python train.py --dataset="simulated stained blood smears" --image_size=64 --encoder_norm="layernorm" --encoder_fused_qkv=false --encoder_bias="none" --encoder_qk_norm=false --decoder_blocks_per_level=1 --decoder_dropout=0.1 --decoder_attention=false --beta2=0.98
Rows from block 2 of the encoder of a small segmentation model, named by matrix and row number. Rows with one number belong to one neuron. Each number is 128 + 32 x the weight over its row's rms, rounded and kept within 0 to 255. All counts start at 0. Numbers have three digits each.
Before each neuron's rows are labels from the 100 images, of 14976, where the neuron reaches its highest value: "colour at peak" is the nearest of a few named colours to the mean colour under the peak. Only what is clearly more common there than usual is listed. The data: simulated stained blood smears.
# fc1: MLP up (encoder.blocks.2.mlp.fc1.weight, 1536x384), inputs 0-127
# fc2: MLP down (encoder.blocks.2.mlp.fc2.weight, 384x1536, transposed), outputs 0-127

colour at peak: pink
fc1.71:082094118087135126049104176104107043155140127128171172122151142136210185140121191138098168127147089166110105129129086107131123144114192145156114097143129182176180109141169220154142104106134116178173128106111101100144168148150170112166106155155166183101112129147199117153117175076133153111170129170140105098116124109152137110171117146166136162116111110131157064116126111089113135127170
fc2.71:113217133138136171147130072113109128181085186099105150135155114137120114116142138177141159135144156137109159131111145160150174191116096100104137123091122131075151128131130105122124148125117085091143110110161106096168059165098111108145109205121189081154184145148118121113087178168131105206169151071106094151118084122102099131110150185141154040129087127135151134120092117137098114140058

colour at peak: purple; grey
fc1.233:117105129076114121123121064134117166108159059115128166129171064127125158089126129165101136120149143171157091087132163125156114149115131103087116131109141139133086156101137117105128124117219149104112070125170147129122116099150154083085153086129115154128173138226113106119132139134139107111166099154107193188119173119189144218200107113113119167153124110104118173187116139136129094162163
fc2.233:144140095180108110145111145162110138090107090119104132173119143117108102098074100078103074119160086137200091136121149078126073098151082143131113125091126136109181079156145170087081144146039136126105123123095120112075110185122078157098141078131108097081149168098125136104093076067173160130124092125163087137163106103136117074063143067098141097146111121148180153118133124170132105136074

colour at peak: pink
fc1.65:130090115145104150060113125101145074106157116122140167090121080067088128067155150123121171129133153119107134120104118150133115151118179135174138132170122144164206114111151125098125120135194129169155101138137140105193160185202093147146152076143138134172147181139146142145170099123145161096125109098123121154233199156105148100106104171071108168106115157128148156102117107168092124172176
fc2.65:130093118104061119124110119126094151120123121179089131149155137143137097115144130175106131122159138113078126153143163183123155109180115170139078067150150187128103116124150115120109122142117114095112100106108154158078126134080075156134183145151162100140160122170110148078074173146132148172090130136132145143114079146120085101102175086143101113160107148181105142144163161120183092133142

colour at peak: grey
fc1.68:132076082185073090125098152120098048149113157105086099167130065065128091114154172104171104116117097151149182152078165083190117100123146146142128097086087124109139128105129147086176097125107133143148136173144112078228087154141082132074162168128127136096122196212137102092120184118136066113108147107168122152225154144116140109118141108116156185119109144109190136150148129123099169181108
fc2.68:145097107125181129099117128133132149072129153178100147151070129095125113133151132159150170046135115113103211187099125175151177099149134160148125104131104166150069169121098135163087129093114138094124111164116130121161158047131117080130176153127161165102089163171113148135161152084175157158104109125090170112142138145146146091109169048120160178143138130093173163116192119119158105111139

colour at peak: pink
fc1.35:085142121099076114171135124160164184129091099112144088107134158219130146126165104100147168136128062122186127075136051140131130146130114132151143096122123147150102185179154178165121117130091132156180066130119150096111130119209148173101116099106133135125191085129105138148185174082135102095148118104092206151125085134103163143110122146122098130113096147127128161114134147093066156107123
fc2.35:094101096148115111146126038176149149122124094162116135170138132090067096167139053059101162068107128101125124106178136105154074146178074081042096163131120116148132154135144161126071122116154161142142161135094104102086161115066124142070117145144119086132112197125121118109131154092104098110098094109136159086099162137115127134120112026101184064120126154051131131142123112141144114088081

colour at peak: pink
fc1.582:121074145147151151109154186111127075083160135183147073148133148146175117127097108078097114106108115163122126153105106124083141201124185147080150066125119083106103109161118145136086147102121126159128144151139105115130138065143185071177115172130103137153146124120146111150149134117146127117124143190145158196166126099097102086174132120200109125124163113121119069173112107041153131103128
fc2.582:106161127093137098201127115184092190159180118170164165147181132075125109125146129141107102098120149108133122113126169192205133113136095172117091145082139182151060118113104137120128125172186168112127104184112135202120101114089139131220107053128102091145164146120134137075103124159095147180119085114096133114070085151156122154077166099105159101115172091127084120122101132178160105057093

colour at peak: pink
fc1.596:127109171124112119106175150092131110146112147176165057130112140184146095114093143112099079140089093085164111179104112134054144089124115132207137059141141140150107091173091119130106119123138072111091150153168139096122139190173152093143097139137095125141193120155130172137169115092159143158127135155197158162135142137085150142117153130091127149131104118156146111075018167081146118136184
fc2.596:114147121143205119140131057132165173082093069176081123154146119104107125195136125126092176071114120126063129108160109125148101156183145129059138132081135164105088133118087171111078106126214189135184104059127120105073136127021140157166122050112136129158083124125123121123097119123117132163118116127091164079099133151155144169104158051159135070120156157061151150111158137162087135096128

colour at peak: grey
fc1.179:047197135078106119122138111124097134087145164123112099188178165151057147109114143152095147096149029057146122116149192101106120071110104182132137122170172136111103151222131149178137121121210114121143093126095131148171095111160166111124162141098097135079212180190097115081198153051149144108132156108100146152106174163172159150118118089139122179136124129116124101116148172146100134141139
fc2.179:143206132136118090154137158116126136110104095113146114102102106150090111109129054192124163092121059110101153112162073111172104127149100181195091158159121144101138135152124132136104123120121149125134159097168131087119127058126153110122089171130147181118110085167101131107089061121123177135099135088057136175147113129157203084112152174094092108116090197080115143154122123151191137207112

colour at peak: purple; grey
fc1.105:181000080130141141104088121172130118172169134136145135153121108203176154135125137184069128107148151152163096158117083085110150108116128143135110108140144126129117087138104136139084142145159112176150163135142109159113168136171107164156159092139209209126122108109176145158130126115117116155109099211116219200083057151112123168085098133100043090132069124114108131155106163118147081165205
fc2.105:141156112135163057152104142212114102159148152151077122173087115151131117104124113123150116138129144143107121146192153187154201128148070117145165118140110075084139164118084121106185139105095161169052090133118098165062153113119200115114132146154117150193103177106105135126092158134145141148114176072074090118151132153060110151137165116167188127125164077110161151129173169097127141080191

colour at peak: white
fc1.238:141068154109126122049147165133097123192059119114120067110103132103207140142106102154080152153102124152150171091190072089074142123103123139119121137140122156135168124164121114134132120087089144224136172143190096135175139133112163148130117054095168122112155112109141104159130075092144097089112138143108127141128154114141167160111154150117179160125056115130106126115112129138143149100159
fc2.238:102155124134141134169122093158115131200127123176103113111209153127073132100140176106160132168132146162117172132110151124128147085138171136108130177139143107085114162045115101194098084113083133106129138117125137106111136182133135137125158104119102138085104093148163057154135144151128138093160123177214124163129125142147148168098129157100133122121111170138097108148103117122094134177173

colour at peak: purple; grey
fc1.623:137128095175092176149091116116114122116125141115178077087146125104128116072095105147140145135153171097163098185055138075104151147094137135180117094141172083156144119119113142119092121154121140109137142165160109061132116104147126131126115106203132155133151092141136205126148191113126199125145154114121138090137074127111144089146093098158076134103144103137129173115146100166145099188155
fc2.623:090111141082160129143125132134167146085164143132150076141129129125143066213130106129129113130141100088157127161131087107155114146160219074110198079127161178119038186133131160075102106119079178141145157099125144142140145125128108142053115143142084108171117178146094146140141151128116106064129115116146102148130131153154181142137123094115112161158165153117186138121100083124124169117144

colour at peak: pink
fc1.696:178093169160111148136175197109115168106139207213159088062144107121177116147105121150095091190104156048104148167170151107119154119105106120140096138119106186129119155129104138132174144111093172111080159113136119113123187155138096130194148175125167130077176140108111121106123120128117135152102161132110104139116170102137107145061156107188067141126113114148127075107121123119180096114119
fc2.696:220190124133115113127125118141145134119147087134137114132127114138117097110115065153077136108134146097210099142108217139119141111122101090137171163136142134117122152175122099107109096059080209103092128137116137150066108130165166152125125117101079124128164068100110090050150137111177095102112143138118169095133078093045124099094140161143146112124154113149119160118149133159108163181160

colour at peak: pink
fc1.389:117083116124120166105109157103142103115143124123195141131151139110185163136106123125063176146154054118107145119175153127142132140121185162129110073184156176160171177152167196136110120121094144187186087138116111087188141147166127113189127129154148145128131142121195150144130168071166118094172146088107082090090144116111139105126120163191103152089163145143141063174157118111108161159130
fc2.389:145153126121100076079124115108121080106087206090126171145096121202141177134135154172122167141127145163145142101153111139156144111118144071145157138100110141113162148105146112118115135142189064121082120130098125158174114196128140107136106166117080159154150089137120118151068110101147112183135158134083081114158129104073115108105128169086151120130116130138164134055099119114053149151101

colour at peak: white
fc1.719:062184163066130184147164097134071130115148133199124130150178151153067165119125130144107118080094098118095083148100194200149155058133154138098152100132088131147115143167158146173142139143170109101131087105105089085175129094171172170098123123137126137108144179182149119143173221105189157102163107132183181126115148149169114192145125121149143145093138132144102132133151109130000078090110
fc2.719:106102111147154059093109144077151108141092129140126154082115165088097139135148155088141112173174167128134144070122170113110047152127185159116139184117186112148213182083084173146131118152184183165172117107105198112080120165152104115134123079139140116165130087101101131156147126180083137090140092159141121124128133069128151069148101139140168152153063186148134106126094139114134209162141

colour at peak: purple
fc1.114:148111097166105102160094113129071209158124126134107147126131096093141114099179122129130228182173175121108152107120124112081143130090122110134089082185154124098157145117095128149125119195177197105094143138137199123108159094165115112121063119068100155186119102100149139110158113167142148148105166119161105086128042125119151108166128086191099115140056125158129155116138152079149155094164
fc2.114:168122140127141124118134136132140175122146153140082138127089120110137076119145169157113145122107114122132146130099194210122125134129123133097135112141136147084179159143111108127134115135199109059110167164105112149090206098130067120172134130097101134162146130109107133079173168122115070154143144088138130174109128154126097136125139133173055117147173116106121137127120131149210120072109

colour at peak: grey
fc1.334:109104137165122111114134114206082164106095116110146066064136134142167177088120089109098115143149111128145211066082096126171137145078115155176105148142155185105144160159127132145090117147058172126123123198154152126092098122116174115154148075109153121115185127141159139132135105067164193150165136140134106140080053085115164109077127152090136099135106128124114121114126096131158106136183
fc2.334:123135142152107161095132106144057097121107155155129126089149144088116147121115180119122116134095162133168069134088148161100155139063152154149138118114123141172148090093153127147151167108108113103059160176130116131169108137104140121163159133133164132132193095169122120106108141115144162081213112172162173180178134120120130151105145168153119168127131124127123129150100129144136071175164

colour at peak: white
fc1.216:118128166092110154111153123177089166077116124134121082171150120133094173118103133161139139104141108046113105123165114112131169069102122135136197175082153171186133086167151129164179113138219061145146089128120145170146148105107101183114130115139161177112133093161153139109221159124170127152105114077128191134130160179160133188128132076142146124129126102124066121146108118151079088122106
fc2.216:157098113170113151109121199161134152215114184091112118064118130141094099142160088128106116087126144114113150098114094148118150108149112175131134157171127146172139157142155142166187117128060178099132141130168090126115155104125147099069128168136143189144102108105110111147096161159114120107134110067144182165157127131123113084141101132197125111117056142105108098092101120085206118159120

colour at peak: white
fc1.236:174135153173141162141150123125086125103077104120117052165096095105111205096112154110107122124121113078145136100099156151137154120106144139149174128133117138152161141145158115145153108119128109221166088149140135102161201124171152171100123094100157139136154105168185106158213122148244134100143112092127172147121174126143138164165122146140146166100152085111117122184097146132119103130141
fc2.236:119104237119118115082231136038080068123080117180105132095147124067127125122084135142117119156068130077104138163106123145115079145084134139147166108135113154183070122134168119091129153143126143119104167154117123073091135126135137089204135087141166111119117126156124147141095144122170139103162136152178110126121131170071109072109126130144137097111135136107156113110096082128130120138152